config.toml
dataset = "rendered roads seen from a driver's seat, with toy cars, trees and houses"
train_examples = 72500
color_jitter = 0.6
channel_attention = "se"
kernel_size = 3
stem = "deep"
init = "xavier_uniform"
residual_init = "none"
lr = 0.0037
momentum = 0.95
nesterov = true
batch_size = 256
final_lr_fraction = 0.1
warmup_steps = 440
adamw_weight_decay_other_params = 0
Rows from block 2 of a small self-supervised image encoder, named by matrix and row number. Rows with one number belong to one channel. Each number is 200 + 30 x the weight over its row's rms, rounded and kept within 0 to 999. All counts start at 0.
After each channel's rows are labels from the 100 images, of 14848, where the channel reaches its highest value: "top examples" is what is common among them; "peak on" is the class under the peak. Only what is clearly more common there than usual is listed. The data: rendered roads seen from a driver's seat, with toy cars, trees and houses. In brackets: how many of the 100, against the usual share in percent.
# convs1: grouped (2 groups) 3x3 conv, stride 2 (model.blocks.2.convs.1.weight, 80x40x3x3, each kernel summed), inputs within the group 0-39
# convs2: expand pointwise conv (model.blocks.2.convs.2.weight, 80x80x1x1, transposed), outputs 0-79

convs1.38,216,144,173,176,181,233,219,171,207,249,162,212,156,183,180,168,262,155,249,208,204,134,193,199,178,164,196,181,185,190,209,198,238,189,203,224,146,194,212,183
convs2.38,189,217,244,196,191,183,156,173,201,213,212,253,234,134,180,179,236,232,236,192,220,226,223,218,210,223,235,207,185,209,204,227,120,177,192,233,252,190,232,182,224,207,253,236,182,252,222,162,268,145,223,185,209,244,197,193,221,199,177,150,214,238,220,194,156,200,201,201,208,169,227,222,164,180,177,188,144,212,207,170
top examples: dashed white line (58 vs 25.6)
peak on: road (87 vs 35)

convs1.69,210,155,188,153,229,192,162,200,169,182,176,167,219,182,202,281,220,210,193,165,232,181,245,236,213,144,203,216,223,181,220,215,229,193,260,204,192,202,189,252
convs2.69,161,227,199,184,210,206,134,173,180,129,178,225,221,210,161,177,233,205,234,214,159,230,153,162,170,176,200,235,198,242,132,189,130,173,186,170,183,187,206,171,152,182,226,196,199,187,145,229,168,254,204,162,204,176,255,214,188,223,201,163,159,178,156,171,170,186,188,174,173,195,221,224,198,170,192,205,180,205,176,197
top examples: lamp (64 vs 29.9)
peak on: sky (60 vs 35.3)

convs1.26,229,167,259,209,234,182,207,170,197,184,173,235,251,206,191,256,213,213,204,221,146,197,186,210,153,193,195,197,213,200,237,197,234,167,166,109,184,185,196,205
convs2.26,150,189,203,178,227,213,156,178,145,188,240,200,235,214,172,205,214,240,237,156,171,235,144,178,181,198,186,207,160,199,176,196,123,202,224,240,182,224,182,246,162,193,203,242,226,222,161,131,259,187,194,213,172,204,204,203,223,237,130,203,222,172,178,177,225,220,214,180,230,190,233,177,207,152,235,218,187,180,187,199
top examples: lamp (62 vs 29.9)
peak on: lamp (49 vs 0.5); tree (33 vs 1.3)

convs1.68,199,190,180,291,236,231,205,190,197,241,200,264,182,195,215,223,161,186,154,152,174,206,164,208,197,219,262,206,196,184,223,173,252,195,187,192,195,196,174,181
convs2.68,192,188,207,165,145,162,159,190,180,214,243,151,175,246,182,235,157,223,231,260,279,193,192,177,191,185,199,227,188,199,175,187,224,267,221,171,187,195,205,198,214,186,218,185,206,219,237,212,176,221,175,261,171,178,197,195,200,169,171,192,166,228,167,236,247,179,179,220,222,149,149,165,173,170,215,196,229,176,180,253
top examples: tree (95 vs 29.5); snowy verge (64 vs 33.9)
peak on: tree (91 vs 1.3)

convs1.57,250,185,254,271,242,237,224,209,208,177,207,201,202,223,240,209,194,125,223,172,205,237,209,196,195,176,230,228,221,225,199,158,210,178,224,207,198,196,235,253
convs2.57,142,164,204,184,176,186,194,227,237,201,192,187,230,223,193,164,189,232,212,256,167,179,206,217,134,178,224,180,197,187,158,201,143,245,147,172,198,179,196,222,218,203,224,188,211,202,202,174,243,197,210,224,136,211,152,189,186,207,163,206,191,224,179,245,193,213,165,213,222,123,189,258,215,165,161,204,238,227,234,263
top examples: crossing stripes (100 vs 25.2)
peak on: road (100 vs 35)

convs1.35,131,207,180,197,219,215,169,135,170,194,173,200,239,209,236,171,246,224,199,206,184,152,154,162,206,201,158,214,177,220,180,260,241,232,192,209,210,176,205,183
convs2.35,208,194,188,183,219,174,234,197,215,226,200,173,179,201,240,231,229,199,222,204,266,185,176,227,201,206,222,186,184,172,220,208,244,186,203,237,165,141,170,146,222,183,165,105,203,228,168,186,191,260,193,161,250,201,198,211,235,193,259,163,201,182,274,177,192,193,245,195,202,210,235,174,246,182,208,243,191,232,196,209
top examples: snowy verge (99 vs 33.9); bends right (82 vs 33.1); vehicles: zero (35 vs 12.5)
peak on: road (100 vs 35)

convs1.56,209,201,216,176,206,187,153,222,201,177,248,191,217,220,173,162,183,189,171,174,178,190,198,219,196,141,139,246,222,189,224,230,201,243,243,229,181,260,248,238
convs2.56,206,209,247,181,219,164,221,198,224,194,207,218,216,232,200,207,215,208,276,198,178,242,245,220,163,216,208,172,183,248,176,255,196,182,221,201,201,198,185,149,180,221,198,250,167,151,190,175,202,163,173,93,202,180,218,160,181,184,217,217,179,229,229,223,184,231,225,171,225,238,230,238,165,140,175,188,228,231,210,193
top examples: crossing stripes (94 vs 25.2)
peak on: road (99 vs 35)

convs1.0,215,164,221,182,185,195,226,166,222,215,210,134,187,219,199,198,190,167,197,193,214,150,212,223,202,220,165,308,191,176,152,155,226,192,173,204,183,172,180,203
convs2.0,206,241,218,187,189,200,158,185,168,194,198,138,202,178,183,186,197,179,244,250,163,164,149,176,187,204,146,206,166,204,176,191,178,205,168,211,227,193,139,190,193,175,213,164,195,200,187,211,212,172,206,186,200,142,183,177,181,216,94,223,219,179,231,178,162,228,200,144,191,213,250,222,233,240,227,150,185,172,186,241
top examples: tree (59 vs 29.5)
peak on: verge (84 vs 16.7)

convs1.46,169,176,194,296,191,177,192,221,202,197,206,157,199,230,201,184,175,197,241,160,217,223,215,187,155,192,170,255,229,191,195,200,192,177,187,195,253,130,180,202
convs2.46,192,197,181,192,171,232,263,219,263,154,229,203,176,190,179,235,217,209,172,244,188,218,167,211,236,218,156,239,250,182,186,164,196,183,172,226,195,185,201,187,202,211,175,201,231,178,166,129,197,181,183,183,162,192,200,242,139,185,176,162,199,231,184,222,206,124,214,180,278,201,180,224,213,248,218,216,157,226,191,182
top examples: tree (100 vs 29.5)
peak on: tree (86 vs 1.3)

convs1.4,225,189,230,175,162,171,183,146,206,191,179,267,200,190,146,120,232,199,171,199,199,214,200,267,191,195,177,212,210,167,214,219,186,236,185,172,243,208,210,218
convs2.4,175,183,209,221,195,167,173,187,222,217,225,190,218,170,229,182,225,229,242,179,214,182,197,225,202,171,278,160,181,203,214,222,205,231,232,169,195,181,226,172,251,181,184,225,227,209,184,201,146,261,191,189,207,191,273,132,195,173,253,191,188,215,150,207,201,193,200,213,241,254,249,228,167,140,192,191,203,193,229,257
top examples: snowy verge (100 vs 33.9); bends right (88 vs 33.1); vehicles: zero (36 vs 12.5)
peak on: road (100 vs 35)

convs1.59,183,225,207,306,222,224,205,201,188,200,202,169,198,181,207,220,204,199,233,204,144,190,204,186,201,258,228,199,147,187,255,233,201,176,198,181,174,155,184,231
convs2.59,186,207,180,236,196,193,263,175,170,179,246,214,118,222,178,165,248,146,186,243,167,210,202,194,173,237,195,189,261,198,188,249,282,242,198,230,164,246,217,207,240,156,176,200,229,210,163,231,212,214,160,221,196,170,213,179,212,200,201,199,197,211,214,201,211,184,215,191,252,227,189,212,158,261,199,186,211,212,227,198
top examples: tree (95 vs 29.5)
peak on: tree (93 vs 1.3)

convs1.44,206,146,201,183,200,209,226,155,135,188,171,231,197,216,158,200,200,196,201,176,270,214,267,212,196,189,212,190,209,143,184,250,209,175,227,229,199,198,172,242
convs2.44,182,256,204,239,213,164,166,224,266,187,216,195,132,185,195,198,207,160,217,223,206,185,168,200,146,234,223,161,155,243,264,215,184,226,147,181,198,171,208,231,243,211,206,171,230,224,194,208,182,220,230,154,276,240,175,156,174,153,180,199,177,177,193,162,198,203,196,234,167,195,221,211,208,234,208,173,170,185,204,186
top examples: crossing stripes (62 vs 25.2)
peak on: road (62 vs 35)

convs1.11,201,201,198,192,194,152,129,144,169,173,222,225,220,197,221,173,183,161,195,200,222,245,171,233,224,252,225,178,236,178,258,196,187,229,220,161,217,172,218,170
convs2.11,250,188,202,192,191,174,211,207,223,228,216,221,215,177,270,192,224,269,177,224,249,255,229,191,233,195,185,297,188,145,223,224,196,237,208,190,245,165,223,165,201,214,193,210,203,209,243,195,174,189,184,208,194,196,235,183,259,235,223,165,216,228,262,196,180,190,224,226,219,183,210,184,185,198,181,232,136,218,224,227
top examples: dashed white line (81 vs 25.6)
peak on: marking (71 vs 0.9)

convs1.24,262,176,240,197,176,166,222,201,163,207,210,196,172,193,219,163,196,130,172,185,211,197,166,240,139,254,172,184,232,177,198,166,216,166,187,223,215,232,232,193
convs2.24,177,172,159,174,223,174,177,217,152,225,217,211,182,165,193,229,178,211,209,189,210,185,206,203,173,186,151,221,198,221,197,230,203,220,167,208,200,201,263,155,182,204,229,216,195,162,203,233,155,139,196,206,208,202,170,209,202,235,189,151,247,283,233,211,236,208,225,219,175,197,186,186,151,231,150,156,212,194,216,300
top examples: dashed white line (94 vs 25.6)
peak on: road (83 vs 35)

convs1.49,160,213,193,223,170,235,168,233,241,276,207,170,209,181,229,216,187,190,201,190,227,207,211,204,168,166,199,155,217,220,238,181,253,188,233,182,261,170,171,159
convs2.49,158,185,207,155,191,180,193,224,217,179,256,189,234,263,190,144,206,184,188,221,188,194,168,182,206,264,181,217,164,183,170,161,193,165,200,191,171,191,205,213,181,207,253,177,200,218,181,148,155,168,223,196,170,172,236,187,200,183,200,168,236,186,122,119,177,218,227,190,236,160,200,215,163,161,250,169,194,204,183,192
top examples: tree (85 vs 29.5); snowy verge (60 vs 33.9)
peak on: tree (45 vs 1.3)

convs1.62,173,204,174,208,205,155,170,220,168,199,162,214,231,173,222,203,200,196,155,201,199,171,194,187,148,256,204,232,163,244,197,233,229,139,169,241,192,258,218,231
convs2.62,172,203,165,183,229,157,146,199,160,174,206,191,214,219,184,229,201,171,212,212,167,169,188,223,172,244,196,194,217,194,152,219,156,183,167,175,189,230,207,150,180,221,218,175,226,247,180,224,166,150,253,218,212,249,183,142,132,198,176,231,208,196,253,252,223,218,183,202,168,217,189,233,233,183,284,198,209,179,188,201
top examples: tree (69 vs 29.5); straight (66 vs 32.9)
peak on: tree (35 vs 1.3)

convs1.41,180,227,192,220,227,151,183,138,228,241,213,235,174,156,205,176,173,191,152,191,167,194,203,172,210,256,179,200,218,172,208,218,196,202,198,278,172,203,225,248
convs2.41,207,186,265,194,145,197,188,166,180,205,195,157,247,191,165,206,224,174,156,175,230,203,230,177,148,194,164,224,179,256,200,230,191,173,210,200,215,130,194,160,213,193,232,228,207,217,183,180,220,175,215,180,154,261,182,184,192,156,166,269,185,233,217,225,196,206,243,173,217,245,176,190,167,192,212,177,247,174,234,240
top examples: straight (80 vs 32.9); solid white line (69 vs 25.3); vehicles: zero (36 vs 12.5)
peak on: road (99 vs 35)

convs1.43,217,194,261,184,223,265,245,199,234,232,191,200,182,226,245,156,187,202,220,188,181,179,173,213,198,181,222,212,243,232,258,197,237,179,234,254,243,202,201,211
convs2.43,170,200,216,176,162,225,218,189,204,202,263,200,172,239,167,195,179,234,190,178,174,170,228,163,217,268,234,232,169,192,187,222,143,248,187,188,215,182,160,158,161,168,163,191,202,145,176,257,216,191,209,244,213,228,149,209,135,180,153,185,180,186,191,208,165,181,214,157,227,178,197,156,202,185,212,156,174,175,230,215
top examples: crossing stripes (82 vs 25.2)
peak on: road (61 vs 35)

convs1.76,181,203,200,184,173,197,149,229,199,120,209,201,223,181,237,268,201,159,184,160,268,209,194,231,210,245,194,198,197,192,195,206,225,206,161,195,167,197,252,211
convs2.76,174,245,208,207,181,169,174,248,171,206,192,175,258,152,218,195,190,173,206,274,216,259,183,251,206,195,202,211,166,282,219,191,199,195,216,179,194,204,160,231,230,203,246,211,159,225,180,221,173,157,192,188,228,199,168,222,204,196,206,139,178,198,230,218,153,202,230,200,164,216,231,179,127,215,182,179,176,195,222,245
top examples: straight (80 vs 32.9)
peak on: road (77 vs 35)

convs1.51,189,203,188,251,206,162,208,230,246,168,219,219,157,236,204,193,195,235,170,141,198,232,148,165,173,184,177,242,231,191,197,154,157,207,226,218,175,171,203,246
convs2.51,204,212,190,258,185,162,231,179,190,193,203,178,207,159,153,239,196,250,212,228,241,259,154,205,224,229,189,239,203,214,187,265,165,246,182,212,223,191,147,228,154,203,213,214,183,204,226,154,248,150,195,138,176,233,151,220,226,188,177,155,171,221,207,194,226,234,244,199,192,214,157,215,208,207,195,187,185,192,187,249
top examples: dashed white line (83 vs 25.6)
peak on: road (83 vs 35)